Rows from block 2, named by matrix and row number. Each number is 500 + 40 x the weight over its row's rms, rounded and kept within 0 to 999. All counts start at 0. Numbers have three digits each. After the name is the row's rms in percent of the matrix's.
# convs0: expand pointwise conv (model.blocks.2.convs.0.weight, 768x192x1), inputs 0-95
convs0.350 083:477498451504402472412527500546555519554444499456476550491525494479526470500496476460513520490591413516395537522530536533524500485463527505487473587471438526530488531470552450501529541512542454490449477512469492487492512532488487505455472519445489560423481476492453500584408488478580467550
convs0.351 096:523428461474480551546539504474482454537482463457479440532474507520473546443467461515541489509574553448551451512466485516507478488489468492533481519482572503506398574522473528449510495486464473451529502471477455455400548499564451501559492518473512572616465510497520473465466516497508506487
convs0.352 085:458558503534555444460525498446493496490513539562470502517539456567544540483516517477531565517492439570399519514494456522453558510484513493490496554405490435434521519543501515513482462554520541455497430545542503469553466468495512461438480497509526503544544521473490486488554501515437450590
convs0.353 094:511511524507440420506478583513455510484466466551523479512516459528446478432507519528467450509503488499489513536498492496540501519479445561452468494468445501465446479487541506444487544449494508415517570482486543458546495538526451521538453529538432501537492497575583556394504540529493531539
convs0.354 106:548426453437529472501377430479484500580520491529451457495478472497477520564568433509524584493466473547543499510502571557526566469527567506539435485538475499440395496523507544482545503519532454549508492534492439489501467518475523552492502535505512452456530406485449504518487461490522560513
convs0.355 093:514601482464540474522476490484476550449563525527537506520485545509478504456518557493500539550497494587532530492556501536527533458540526495561435463529482478481509543494524525499464550468449432391437576522461466438532441466527441472519479547516485423504457630484449420428532507490448523600
convs0.356 112:487488499457444486571506487600468479542447530513509521449466448449478529436550507498441471535479506484492521465431552503566414497514472557537535485473523493424464553494435461474479503476539509538482510445521581567478517462462546473481441437466512445508559476487449536491563542491514526450
convs0.357 102:478474561432460544511521471481506511439512456465480496516468470518503546445541459618463513491491605455508529445502495492455572475425457529529492531516504524470529496563490538536468479491485519451498491457423504537513524555486433546484520566470470584475516453473476498526491431457492521502
convs0.358 123:561546605545505569458532554452534428496531493520568568498481498533498506439528448514528440526442476528481470505476506499532531468512446479493516477581525539456505482510521521515470463478521514469483507462455546489497582485497521530525425548499451562478494484488555486504542505529396465498
convs0.359 107:414529473522458462477468506539485509543473529486519506544489589464516528463466509528470471476413516499505553534483506537401518466539443506472488456587446488489527400488532534525505457448482520467517418479531566424423518440536462514478473521532444506509380523582538469517491595483511467456
convs0.360 102:502477498508477520605483411484535512508457442473524480406536561467451459474475442437518404514473515510476551506484456509498503475527486538571517450464582521553469522457483484441498527483566500564546485560517467469460426529460487558548535539499497504500479531467459534521469497460563446459
convs0.361 091:627468527535524478465508520573527466521520501464503531491504539565509474480433540576444529453511473532487496501444439470520526540436532500447522527446516551545433519492522413476466480548512438536487463485538518468507526449501540484483528511574503459485492495476510492486517521461582560471
convs0.362 093:449535456479574500376444488522484481477448559501503533525461517475575507473472451491505497481466549491503523402475509441456517477549489497564476487502555510458517487498515540560504495601486479497549493456500470497546482507460553497536517448467517421447443547566459448486466496490533486504
convs0.363 109:512501466544515537491464447492504534470501614520533475538461450459457434466522455473503532504439478570499490523515544465496555524517450522490507508496522429469481478503492524451488411471577515473416556505496430496475563554426482567518503494498548470528487552474477532464459493564561535545
convs0.364 105:492484449509508576484482464592477480445485530438461436492456474516478476578438555455576566466505560540535479559440504481579482479532573505529476424502513538497607537501585518546527453486460495478513473536587470484435554465479420478515445508576493476509502575504552563445526533517510507425
convs0.365 111:483508485485561444476505496497446441559469544542515503479541506404529508465465534410483510541462539481496511540453456578497512472507492479606476468511490415605466513487530502523521508559454514509580520484508401545537464501474557518537460483553427506441599444538542556404440604514546522475
convs0.366 099:521474485594505520471497525501527474461544491449479492494541464500525529493463515449491458470448511449536503480448437560481487493519433624524529480517439447471520433468475504497478448520460529536494496494379415506522399485567459470526505531437527480527501520537524488484509563538518587560
convs0.367 087:513488473412473461515466497504528482444481452586487537569544559502447545459542527531551570503524475438492592467536524466575563525548563523585525496470475449541500526512476523486483466476386552520433534447511547540522503445470473525545495554511493439488471584490463506486455384436456474504
convs0.368 097:511547535506493527527469510462513468537547457386533553522417485552527485459479450463526552498565575510543522555399498503504458485500479498499492457536515439479426503506553475521561522458471497552473490471587561520581521480417536581430600510499510499463488584481506481570485476540487540497
convs0.369 107:465532514465548484534466474530501442497460526478522496458563483446531502481518512582524539565520525473534454492503567556490461527463514518501492522516488466429555513473524530479503491444413475456486494501505499547513498460496519463480532467524466481451455477456447554413512489459498545438
convs0.370 111:475467443517583480543533446500518495538572506486567514481587560489462470479497512513495410487483464527507505466494457471473609532541533460436533511487510485561444430552506538486493555509476538506490509486484484402526471472485479481586511494527521443489551580522507477453545503444539476542
convs0.371 103:486524513425502541471524559484482566487436511463469492428509611444532553488517480510495525508512495530458441438445640504528537496479510534573495477477478503564488573489478514427506449465491458541455559491559554455515495477546505569467482527448595496440464435475483469474535458455549523524
convs0.372 085:469473480464530485460411577464482549502506529500495594501477476507492482532529447543482505576566478508536439458492452468634492485516553424517500484432472480537489526545543489458486555504540518523519437524451507512484521545561471520439511474482478509485477511530515439483526522508563458446
convs0.373 101:461525518526488494548447545409532489483442452484551441535552461423515464497522545519545528539433516504557471446487486503554517388560481453487450422482485541534451500495533443504443507480461459538542489467521476549500462501551496469473445417523489553484500517472466478488400475532494471554
convs0.374 086:512489512455508428492449495430474471506504469440508525553467516479502533488544473524535472448519544520484465544490527492458515472506568505485494540429535527487514463483466522556506480498460418446529518484445478495541496462484429583589483486521549520516511456519428456541490521398480528533
convs0.375 103:502574489470494489556498458478438584524467551560466445522486524454516570468461447524437517358568453467531471460507470504494491536505463521471469520558477471527522438456524466528460417496490456440488422486393502558486531527468515470504449494486537563438442453469499508525526468459504528557
convs0.376 089:454463515460500545595520497496454551443490454536475536457460533472568443524571539566498457597538483524529498465530490499497431493485483518431448591528456491496452438512550532483492521502558466482533497477496462472537464555549499586458448469523580511499513421482517499416522451572509543437
convs0.377 097:554541468478489506539534488526437487520558519457511455493497476461512527589557435420530480493516611491521532496461523474487525449546471519510515576451415483511554416437544460569450469440519482480500476554496461484526536445464495515455510516556482440485510427518449539443525475528548554497
convs0.378 099:541477538531505510498446496451499531560477556504569541481508486511410445466507535533447494539479439478531406503585454494535578582464503552513502496549517551487563491558574480548523524474494537498463529465487455504543521566533471508411448531511535518470548465513488453465458532571488488552
convs0.379 091:511441463427517490500514435555497514501569518565508499555517538562488540456542578470441547414567499505453471484544484533410517485479490524491503484520535419446549498512550406541539521435473401517495527546525487546445482524492457509563507548442468535578448547498541481500474459516517550497
convs0.380 086:450507440482547498532516511496490482481461442510506504480469530573417544510508487435472488522474493452464477547552457485497510525527561477539514603395532495490412502460486481524578481574459456512493517544556463530483476537521505494448488530473472450492543455525473453536395485484513456452
convs0.381 104:549526507549536488474508505504472505512472519552482589545502471474589453497545504496522441514494502508538464455577486520498502479517503451493497535531494466513544488481602467510524530530540527497510444491575505479479478490500433430484505459483493454498508505453495480626463599538502461517
convs0.382 118:466490388434489550550434538511522526578499424490533465498500521448414521469503467540543428533540518534500462499579518496534495477473529474513463488499443532471526481489467472507562526454516507510502548471475486548506540426478422468520567482549494469520518518527557482479460538510456549505
convs0.383 110:538473430463584492508509527496500524580473498502441554511482501505517494470530515528433486486529505510595510494444497414528484408488446596494554446543534484472455471480502524542507484480501435476504509450504489491536476524489507407509455474450439550505520590471480519495491570539458468414
convs0.384 100:407524420503477473508546510544486498502521502492497456490535573402529447469483493506496468543414454609470452448459489450476501489515540481548490499480482526493498523444449522507517453477510511503564499584448484509478566459508588530519464506424491494523415551482450499481518490523539501599
convs0.385 096:569497513453534562404511551467574504448575457526426473539492486531462462513500485527465450546482594460500493533534472525482486401510523501475577523517484494532518536533483461489498510477481550508508529502451475550475497421438475542467471469462495498457493546502459538550472541492457517407
convs0.386 092:504498506482465534517463501502469464498510538424484540523478517464487517486474535545464582539478509549495501499539500548491497486414471482528551449550458476492476481515432546446515511540452488443516493496473556538510455496487478548489457446577460518466515514473540509459458535547478522517
convs0.387 093:438478524386501519500515582498473451498452504555571535491461469575534477463472520455489499525514529512480496498495522484518566546593529487525449542477500504526487501522568485463461533553404478509461519487533572489395469457475498493432511463474458491431506574527525497495405534540610430449
convs0.388 098:513467462529492573438510543569485524556490498543507442510563570522506469528472613552514504465523493548524475524588480563438537440529521508485457491497527471509480455474516471500492477417490542493462527499466472453514495485535509539527427496505508556411494453528462580452468499535533509481
convs0.389 098:577516496479457579462491518504470486529508515500457485496420494513458490447489506513450533504565456437476518450548511425530500475500566429539463493427496592491328549498536485479492520440505489492495539464523473506479475492518487503526600423452519514492442526477535554581558507511509504498
convs0.390 098:501515452540474505542475437577476575487475532530477490531514474503508559472526573489500507503581535397492528497491462507500499429538496525487460578433417443496561535533509556446524506450534558467551539487495511553511487543505550532447549466472503421470502485449527554501496475559507547534
convs0.391 087:451371436448469595471502459437462548458473539534511478465452516487524422484479496502512480531535515514420436551484487567530447527500526583489484515587476488570390449480459488539465586467461505531564525555548510496496533564510489484551505473479513493524537448479520473472482491511558501465
convs0.392 102:516465500511549522456555532503507562509546493520542460499527457484525504522429518445529482414464534481468488525514489474497513435476421495520504478517450445472467449407544492559528501472533437505450529482505535421514523516485510558552532475469533503512541529507491545488515493448500474417
convs0.393 109:499487527495507523523527516479552523453495443498509511572492524480453563483563533511533589470488562536538497499520515459490471477554521543534497584582530506523446490515573478511445476553508511470504506524474545503475543449469545499447522505481500535432501537499491555529461512467480582474
convs0.394 102:513498443437492445469504545454418468485521532515567480420530436488545518522465455509457549463525585478493503500530518532400502455482546465506516551504579487457488520399490556506467586494530480481457449495432525499487527539510487471459482505472534422437481503424550522447491505471446474442
convs0.395 106:468516454459525609556440531616495398488506520426486450518465519488514505510475456490500539511435463485461505451524439452484447479522541537474486434509570522494455534523525470519541563531495475490557511544561521487473475501525502593527474460503510533511575498483393433426499447410490461508
convs0.396 100:429490528463484553485524539554521562504495525592482518457522461399468523531490423423491460473517521514495482503475417531512496495493500529541499479517489473543359450548482456529477416508547468516542454456591520496493508542492520475552511471509499512500522457429485503523437538499447560536
convs0.397 111:488504467506514492511566470518388438481486445466480483519488492520414524577547498422457501519503450476546404572565472554539473448482545511500452472560508503453587479549489396526494457513514566444504482545456513517484546523511422456488486466499532514529449458504469542527444603530505519487
convs0.398 085:517491469490464537490454425511509549501527483536534488506544563491518441464502500493455493563440533421529530506513454486476401538467448502484549593465487459482586538431497529506534513546535486506532446442474507508492574463485611532457532550486483464515513426528464458499509586521511596549
convs0.399 098:573480487544505467521558452589524500493562539571506532531494459501457535491491585612462477573540464455485538487510509520425513463530506543422584526503540428472534481473523472514461524453505523484500446500543494509442482415450447458465533521559552541514539528453487450502439507466447543605
convs0.400 092:510470422470480463450518437445523557472501470529445526500504453539598494574499553508536477515572505534516525472538455404496510459510431528471420463526513490514522447486518518538520501515488497492485572532480519549515469566504467504490541525492508536492529479472468509598416430438507536482
convs0.401 096:436444400542527459525488519539504528435443523461512476456560531507537491524493542425539535516488535483454519482457515493508545501461543556468530558488464461503458574416516477445506502492571519524511542537489528549544507573472490588438506475533518480471485572519480542550454535445499478487
convs0.402 096:495508503529514491506434548474501506469458525500421501536483504586517479504471563417503421521393495450475541499535541492460463498475516562500519553437537484557525551524486506478482553478460448443501488433449518572505495492466528463474439484484473484428478497512535454471431602477542496514
convs0.403 099:466518532529513515404544554479511473415479459542532578484527441551492506495456508481531519501486467569459486491552514521498505407496585517475486518506410511490436536490580506469566472538452466540496417474587492538502456490471517490510440537494558543562524532481491491499463482536493505509
convs0.404 107:486559552468552561495441415472455489459409516462456447437523460540537536494531479543527486475455494521490513511499515462509476416586573517496537461542510420531491558483481482583502472480495511546565504494519521494488462438507554474485435588492513617473565503488589509440467463492524439520
convs0.405 093:471522467533460452435546487477540581495482470457498486523576557474546463519531536561537512517554498492503525498501528465530431463568557410468470588467532434484553476552479497487564423485504487456464400429480512565477471447438543472535552491544452556456502453557555477458438482504564496492
convs0.406 086:504482530447458470534526556505509485531466427507545441491531504488584451543535475435540456467470465458533561482467477445553468451509468461475466489545475468577457504498533499504469484509471526474489486470505483548463539487526456482518558489506470465566543525575486469515525501508531501461
convs0.407 101:523540501449489495528464499443474568481435513545495545541530464494580587483470447514439483523496509553455513474490494463572463462538522499449497579486482544420577494526531513546434506536479487524533499545495552476478530472535500567438528511488475446544438469483561536521460439504491455428
convs0.408 094:563606542495536461441495543483577498533498469512509476512560472512455583470475457473508540461532511454510532497612471468530485479508463489570515490527520544462506540552504484484513434492504528470475538552571463533519578480540427494509470480418464484530505510507479532561575541533439534458
convs0.409 096:550505539453454573502498485529503492512453505446502477458533495516555443500522482515525518442563509475527482469467478411566492543447557465599487525545495528559571472472537519478525449473557508569516564489421526461492490623494508514506526405497512477581490456526534471502525490518545546495
convs0.410 087:507528538490551435443521469510474511512480562549438495544460482487463547503453441482479530513470529444518458478552558559457502477478465505533501539567507486557552515477456519445454487531417453498489484533503511548510504537574544523502433495438616552536453463503546525488532458589450569467
convs0.411 110:440473425508485459537521439459494486468499573450504510514491494487521553558454465499488535558468550437499511521506468532457488495539491544501501509544503517467496464511502444523523525548461600520492486427499501524514605482552518468511505479569507480418483579493489531494470469525450503527
convs0.412 089:424532486578521494489491429478528438511519476474503518435550539491514508541475544482554497511419506465530444539514481528493498474462421485444488467472553468474578470506565492533563462451498431532469479535573448497461441449540467452499517511549471414523512532597431524510538457497495552516
convs0.413 109:551430529582545538531526505481525454548481471517497514455452493507539459469514518485487576532480455523432421450481519491533467506478505520616521485528405524499506496489505459496531487611538504560508478499503513492492512506526472579514504537483520545469482543459470542597529556528499492449
convs0.414 090:463502420528466523510410452490469481494452506590479465505530456568527566410539497492517487492517561540514487482475397432509469485497499530498525483502452537518508540512522518449485500502542479498549484435517487508485489498481545397571505519558547545495506521526535498562522452538510485587
convs0.415 095:476495511533529503552457486606521464531465516497546447460464548530503581557493474503508466430502505516541570537465463474556479501489546526522515452453532504442494529574470508587477508519492509486480511496418464475551538520498493576584504471526426450519473579502464477463494504491452469510
convs0.416 085:471529531518429575529460557510490519517523491519519566503458509436494504499529473577471479468488533472448446454561511529477552446508500534425546507490585546479492537461512470508512541512498531508485402483508494442501417489525505460515496562528500573563486500504510547509530488576521499535
convs0.417 095:489531485509523510469563451508529486520484530450524479508505495486482477544527532519461535538438481520560492621472466477452454556470490558635575471475489468497457502591509428515516535454480511602522572504550517457567502546520533506430540535518540519569494561478470542483515499532550546463
convs0.418 103:503533403498515505425540478473450486526502503493414478499468529461543510519485438565569497481459587473457512463529457493529457522467479492546471512524460463539549524500501440531473514510456567555462507501492502452484500526525589531521476570540497507490467593483496427463471572615597458508
convs0.419 100:480495502462510496535541488462480539420517459556478482476538486558524542502539502421484478562451469496520451465452423468522468489478489547480537521524486487471472426476443484426469436552542582434505477499526497455473505544558493437484484461446472536474533452579455527522470505458465442544
convs0.420 095:557487516526508443529526610510533501506516505500468460497515462572496514535485447529512524444544479564539467525534520526448503592523543483522457519497512472508542473520540448455537613483478451512492460518474500470528528415434510494482506483546443497495484558576523520439465570488516550538
convs0.421 102:482481504490545468525531534472499463469437540438509498547537505528491516509444473510458484523514490537456551498527539447556495478572532479457465558499466481470460523448511428489499511477445433496475605564489545474452509527492535519442506482551458519516511487513451501478525453494499513501
convs0.422 108:490471482541453456499472463500443514450505484489519514494493500425458493483422464510477550481527467535460500509538489527520486476457509453523466468503476423509529480571507499457515462519522549481598511504490543451467494465439521486556545390507460497490546592587484457533474482541484519511
convs0.423 090:532506510454502490476535454532567517463468496559469501443458547531445454436518511385520492476474467548398518438440547510470461486541444490488476423446483508510569405504521509545498503442549470546565577463463536523544452544567502489527536500487482474489510559473480541520522527504560422534
convs0.424 098:516521412486559510513472447483547446532474427496477505442513421523497507508502511389523469546479536564494521552456519476487558523513524500522498557484543444508483537530475504456502493487510567488536541464471520510440557486503468573398534490537497539485463527565470530461471576571492563520
convs0.425 088:570548486443488463410528456565511510481469488492500483502512511478411470512543555489516521501448526508493452439487423454607452456496500477477590474443482506509489554504561533560531435511520492500455602423457541553506441466507477471463515531553512555491479490435486515458481483471479409446
convs0.426 112:529519424561497472514547513476473451478460484486533498467518521507534495504394448533479537482547455481502433479503485523501474454491520479484550486517436495599555531414528454474517497502492507465461531480515540464495544480526512503433522535537489489563445453498487555549563483490507496583
convs0.427 100:524543379451510509507518437484530420478469515528517554532497487443558476511468564529491473463453495433488552587477535557537517454509500471483504510445508564509534544548503545526429425461457526530474393545509485517483469488606550507499451511506532497553501473495524502568535466512531503470
convs0.428 093:468444481430491531441554484486472496456482510492558480486469492482528468478467416508488523452411521468539497504488509511540502486534475420461519472521511488492459509511494462466498506508509497496536598475564540508553493502579510485524536502607451491560515508482534586540563448503487491440
convs0.429 092:368554567542489453599504512485504484504471469484492439500488528503489448521514525430483477492414509488486467529494465462498519446545499510532526447501506526551470543405508527575451450441530528501489561566516421504525544479568489545490505456509387497417521491559468504486500509575516516512
convs0.430 099:435439516480500460573533502538531590497514458558439468512506540455526501490554549557424550433534421513559473527526513434548448529492533538484464497526416454508428510455555514445483463597559475438529600488513559472509481531521497479457537442537566507486537612578517492502462555479520477523
convs0.431 115:422486534454530538509470526577526496536508494547578465472493555479414547468508493509422464506483515617513556566546549438502582574480508489478476447494541434558506490519506548503497504456554526502467571499474452488555477489491528473435542480483502481505429556538481480500455483494477514518
convs0.432 097:514537550468492498530519505513550527511580531534515524545483531508497419462520479574391508452516453500471483535547477514599458501489513487537512565541431464491476509487572524560527515510506398514493511609425523552430439441518459511490526482459486492490505533433465479573522469458455465519
convs0.433 102:494539491466518490539497540529464479487572512494535484505503467447517436529470532542402516496452514556457471548498527498512481516499478533527529477483533450526467425503568510478482503481529464419485511520560450411535464524487486518595479424482609475534455514508507533486564453573543394554
convs0.434 087:553455477612486512489511470486425535545463557472524515509480464569546487507523460430555531529547511431528512551487615456481528447524542423482399433473510547576498422513498514454555593478491492492534543515475454503560512412473487512419492416498596487568498539523525523477495484544514501520
convs0.435 094:446455502504498479502508527505520467549510536520506532530539470461500505449461533476503521498539568556470484530479472461564551451568461508546459540513474537472465506414492488508502517573540551492563484464506502439421516520531445530502452474538461428476443503504518542558508437516510563475
convs0.436 094:458576516478459465469492454545526527529456474467465482563529447521512486486479461461511456542523460577506481459495503551468545422511531500508529452513500533426455526534441610453548521523471517529595453502505489508536502479458492482506558577498543462470539650531588477476481424465489523540
convs0.437 131:490491558495487483491432477567485459505505503504448476460499520489567450572510463554541491454469514491515485484417424492516543486516568509502542450472477503474459527495539522579508514500553479460495547520534526474526541545534541487527492391520517555446439508457505528478457427492529454497
convs0.438 096:613478549494509478576480519559550467490459552459528550475475487572531471523459524503526475522586499562415549575504482456484443530503515566548573481523557472567475477546440514544481476530473457524410518418518560494445567485488496484475533491455551463454469468494495513494479518508609471493
convs0.439 100:537520520523508530517497510500562477540465609544485553521519501480464526533485622477527513557510581479489577505467558572493458533530492524541540507489492518509438511508551472565533520506510474476553557493497514423550490398546524502553472464510453427444548516493495531473501501475457523558
convs0.440 104:508536539492446481478547530485478493493460442422440486508533581460561510460513504451534464496515511508488466562510559509495481524456521509552427557483484498464587460548549479499470515494573567454512570435449488474465550569473517477474514439524499526543499527481490546443481452488478438494
convs0.441 098:504470479472458546430535464456485512507486515488553492416491453511420516497481497500463482493542466516483443509486493494519480448520525478545582502569498508574548420458521508553543439528587522535468479537538529508572459455461458537546416489527567501466526514485519441457572446492504449502
convs0.442 088:474462501530470464469551522521433474484471455459559498503535517502542524472477446541504493464443513504535481457505510490509501448560522435512459478485508460500548524508502423445457471493508589449553513543434394498464519473512501538513507464485487432559471508382505474492508504521490515511
convs0.443 093:514503507525529567503527517522518460479474498548480474530514499468541513483489502557517571492509552489528495542446518469521513496537448573546503528469516517536503537494436557521448470476385574472564497553450430518442465430469448408480457523499486532483458518532437517559509504483468482484
convs0.444 091:445557499585438535530474514425465496564524480539479575485505357480486532487446542457515491486516432527462521582433514534450400516467518487466491475456488490447480498508477431452502512522537536422439492499444560513537487514510539439522490514455552540559530478455515476551504495456533448472
convs0.445 100:504524549469550495552495542464489509540475563499461499532490424548413516485551601477431486472451471500458521478516463564479508567502542589478563474467512446463468446479384518446468558472524522483541502516499532578503439503522512520480506493509511448504546525502465529495497519447594518489
convs0.446 093:454485578568465495546459520429441497492559499481495423596475537586514515482524476532484538451566524534423542458522519458531498521559466475546527515436528614488481506525480527509532516489479510479519510563592486518501528501542559500487513502509461529460508451540495539574488499542487452532
convs0.447 114:506487470550433547541511466469520520470522505511551488538491471489504431547461508588426497487496494468493517526603528473530517522510536420381515514455516409440471515515487483508482499514546514481534528508467509472517437426502491516438534473497507540471563557434479430422403492506498490513
convs0.448 107:567456468527593582461494449515534514537494555447523467474454511498522494454528487425483453474483513461498458550504556472514562504502559490457525467504468518486550503502482542495421516499553539512508539597537541537517558583545521549502511545539494516487499455529486509561605470418540550495
convs0.449 115:524559542549437509565546465471556481427485478488463498432457497513495476523568509577524485516492513496543551468492518498475550537478536505473502458456537542471495463558559617576412527538502525509567514541534485505466533418447518528505557425511497464544476494464454469494467513441475466471
convs0.450 101:587477545453460508463459468484579539533462481476427498476451490535486511511527485499564463518453519458483461513481525544536569456472514516457444514405496524525478533528488460460536508529542526499578490481581510559508576540505423474539491547452492515479496488524523504528513476536455502551
convs0.451 111:537555521546452506486509524497543529502528510530560544472414514462507498389508485426534508447492472543443475484450578526545439514497477530504468542523516524571524512533498482555423515555571557466511506470535519449479495485472484573450489556369559565496467499498537503467491494492480455497
convs0.452 111:420429481453525487482490430512479583509518519525452576493494507439461530536524469483496549537489525478414454561522466503503485481456524521493529412552500462469548531532567451561511518507516559474526589531568493480569514441548534534562447465481507481494445402504551481599462538552453585480
convs0.453 123:484556505575448476553479452530505575526543495499506486516526444516509472486425583508534540542442475463501474496551505501568485511516467468540526497490454453422474489507453485449543553413506452517506517443551496546459463525577553481551467472579487483527561554463492432492457490517456454515
convs0.454 091:563475534540460517435476509483479464565496559518431470486549468588489453487565486462438472574506486473483510474571457439504466470526564526497500528470479508466561503464535408506416485511516526537535563481483537478566540434512503471492561544459495503501489501555483455417530496530513487562
convs0.455 107:564425492440522553493480499573458500516452547473504487528521427481569450466496423465509494565536519486466505509471422480406474480493490446504453505444476504499436620533519501526535487574556471532480472545488503555444472460517433498523559469572496549478539544555418531567463474539456511509
convs0.456 084:516508490489502581509550512505520648497498469516549508492554447530507513502494449523535485457420476451473469480485461490519507494442412507538529484483553563512487526492534465562558527498537567529491458535518457474532477522466532502492509566455511480449484514541557483513474456468460516444
convs0.457 108:454518508548455476486485472542446438498448516482582561472450443525516542417483542477435458554575481449395558454526520534462469519546540499475506489463579484541507493523463551505559533496490553495509449544483504465509479465515588545514503547527463452549465545558569553472515475510491481448
convs0.458 099:473636479525429529448545466466485483453436483500503496534527467489494441544467517521485518498500486569454502476510477444431544473516491499434498477484523411471463506518457454491518415499396445475492541501531505510405450529446492486499416501521459518546466501457491518533516571477441461426
convs0.459 109:539516471412469538457550476450532432519539517538509459498528534531440607542488520503477497510555418518499517506497501534496441564474478474590461499528482402459538520484515522530491530481485428485595483521511534532500509541495593460584499575481423527458526562622519491514581502478548474479
convs0.460 103:502541494487480474457480540540547525522466542465495444456538461533551461481461565498522576452528484488488533518454523444449534502433505492550503484513474481556525509630571488511457523515486509539523507427447479464504524557475480546523538482501483538540489544486492466543466487492512526466
convs0.461 124:466472467432535449435621504471547435514471514455544504539494508502519461541469488474500496522524560534513537427499459528554444528517418568522500478521527466471514429447521575501586513442422487457476558546456505476450532479474533479520568456561538445503536480525522521489520486444559575505
convs0.462 085:522584511506503496473495492516531503496545460531466440580515490473451496471421577513467503507518537511432500456453480509567507496562498529491527458599530462479491527469526462575534468495512436545502541534502476521489429469465479517462550412529475433490479556485554451485471545486515435566
convs0.463 099:466488579535518473519435544453492537496458549498625491492511557532493512487501502554546498548533448535555486467535468511532527467528528420513554521525477527553496471561507453408594467517433514497477521566493478521507550498584561465543531473503550436502482499488479492433460509533458478538
convs0.464 088:475468543472494554472467497564504502506522415536514538530527487433524493434460457513584542499533481487523442506528471505525542499467400542508471518526470491503533483507533488527556557488491548513558480536519454503498545508477510452465497482496502442562506512495536512451509486505528478546
convs0.465 081:545484462483518519440555488470532556435444441466573594453577540526477535473479444500506500474531523489504508527516517431561456429546584542549506463475461462503574493404492546520545515465518555518491479460555524521552480489494518495550475479449466460436538540472496524447480523401496478470
convs0.466 109:508506536568522526454534476475528507519550518542533551525520476521500573427476481474485514524513514491491461550493533488506514472536479544492474466499480532516602526543454526456479547439524428504565481503481493494417491401494540510473455501526582416524496548481407541587502540523464593480
convs0.467 088:472472527448481461482495536548552461436451515533504505448530467517431483440532486496479444503426452482478441503513550457500461532503501514529480498515524505411553541524486437444446592532507553482408491495533548533491494516508434525497468486437515511435530443565498491500539460481497505488
convs0.468 103:419544457548452542468525555458548524497520513508549486550513511429526496519430494472426524497501503465527544507452476448591511523548484563478456397549507487395575546510528450423555468495540501490412530515458554487562543463544535558492462515446459436489483437547455520477566492486485548505
convs0.469 107:439525573494519482511493533492517541433514457507510441564500504477532446520499509514486519462553510502460512543483520550487542451464519466612496512541548481491462495461466494501444446480467456482521476515508488552564550457558444609584458466455512461437457523478479469545535475571490460496
convs0.470 104:531496561539486467478510470523527524539479531519503544460542454541482575503484463531485539504506464489515602496488470523466525503539541542547511410582546558485491444480502466453463532455532406517477422412522530476483504531472500487520484457466503512504513473580424542455521470430442520567
convs0.471 087:440514468502538461483458510493523505515499574506412500442470522399466490485533545554406513509543596421471538474485596443459493490442508468458473513469494525451539461483583521479521501445492478495466492496530474486534486454630471492445459447508509507557531440453539544462495461477469501585
convs0.472 102:484547463474455533547539558548496473481560527615495496545511493423484516529497445463427487501454588477495512508528518502484431562579533534573564522513458493480496526446486512530487541583548465538439523529459528450465470396498536534428486546573464484490518514536524536476517488453498483532
convs0.473 103:519513527530526500426455560510494569514472551514502521437474536527552437488488461531462550540476512509513542510533595473462473519415506584472457487477436526508551495566494505480488497481546529470539520492505505515461491552472493460509485588451515496439460540585457495438523469465492435449
convs0.474 104:505477528493540538470468500465515449490500429481509456549511518452494501461484437467462460554471392490581500477442424519421539476437473461472535433472496505471457463503588509490511485431557486543526479435542488514557500529497484377505522457529481494512515514454537515540428470502555527554
convs0.475 094:430506415468511511549479446506487494539552473448495480477538475484462531460529445494478461545562485502482488471528454533530512509459490500488492569459520480496493613510441532504546491545504472508529576474573472481506538519571488557504497538543474492468540534485472460588527429540454452512
convs0.476 095:548533465562468421504502437546489563488607520434548523491483649543440504568487486533484475463509504481489562501455483464444431549544539504499510498519484582515496484515515497438477549461524413588465536526523536544501442448453586520504592545513539535495491532516448469451449491493489453474
convs0.477 103:516502476535532524545472609515525514544537483530562540473465491459528519434475519497511488455429463525560556505555506559495540498469479456490583487481429493444467569525500466484540500443504569515450513474526457587540498515528434476447485526599509513508485479538533426456487502569466523489
convs0.478 082:445510514484528482508543559574491466491496532516560518477472518548497536526504538494519500471487451512497494516504562627520476524537504541445459398503532572544518482520396485482537545456442525504541506501573493509506482552534493464443448475481476446477569438523532532468482513535509470462
convs0.479 090:552533533535540521504510487417534552478524532437583495506497539439546456455494376540579551499499473441577553482508484541545494519539454520555454527507518502483522471525500522508486490455462494460523505506541542507493548496501423490533526479506417489423545443536507531531461572410545467516
convs0.480 105:478405548509495428559518504454479482460534453523472484451474463477490513437501491508537488479572434477519511522555473404548515484483551597503488516463479506412505503518520463524489518534477479439451398533486470513462553511523520471485512487483538467492506448562509447509517530484438459434
convs0.481 094:473485468554543527576444435552449520493551433528509483458555518414514523548568526484492514488434517538569520490508531471481464537529405466544563484466500480470510466476515497605484526544484483444481498477517510485480520555445485498484467476505460458493558517468446488468518506492513536512
convs0.482 108:445574487515431510486465496502502450485553521589532570425455415496576517519479502588477511464483519450548532506536522500513481547530555480522508524538515531498498496557542467481463475535562500452543500492480544458509497538493463477498497549496461463456438503488481435425510481449465559606
convs0.483 099:485573522520507500394474540551458508391475479512509546529465542522449511455519529511498469502472442476467509548481506538541425547402542515449512495575494438500509523496570509462497496489463451530521480564502508473542503474453546518510514463602405403491397472510494515514494518509534486496
convs0.484 093:460480521505449413559423541414518512554517555557548513508431533520486426503543468441437460453552522483486434446486439505527536558492451498521486478537478524457511553471476544485471520469521439514523458543434516577462557474526457493522497548509478490531515495485567530540574458484469433521
convs0.485 116:443542509517541500493483447478516503497551499500531561513492609543496435532462469461487509619499475482514546551459536502470461493490526550534449516516515574480500504448449534512484519428483433487540421543556501473486522523526494470507533516578512470539410488505528511524574546512534532487
convs0.486 092:434435445555525440448534509542469509527515458505457485530517489512386503514527494525482491456529572490505511568467507447526456488505436478507529536557572494472547545455500422568479520451461546456530556506482535420528476483442497553472417504469446515462579439579501476483457535519499445499
convs0.487 106:555533492513503446438612530485509508558441483518604549577484458502509454443454443550477516546545538538501513580523569460519418489485512522525484468466523519448472495486473473480541500485515524488514523466449443500532567511492441474459495412520462531470495487504516461558450437505568493571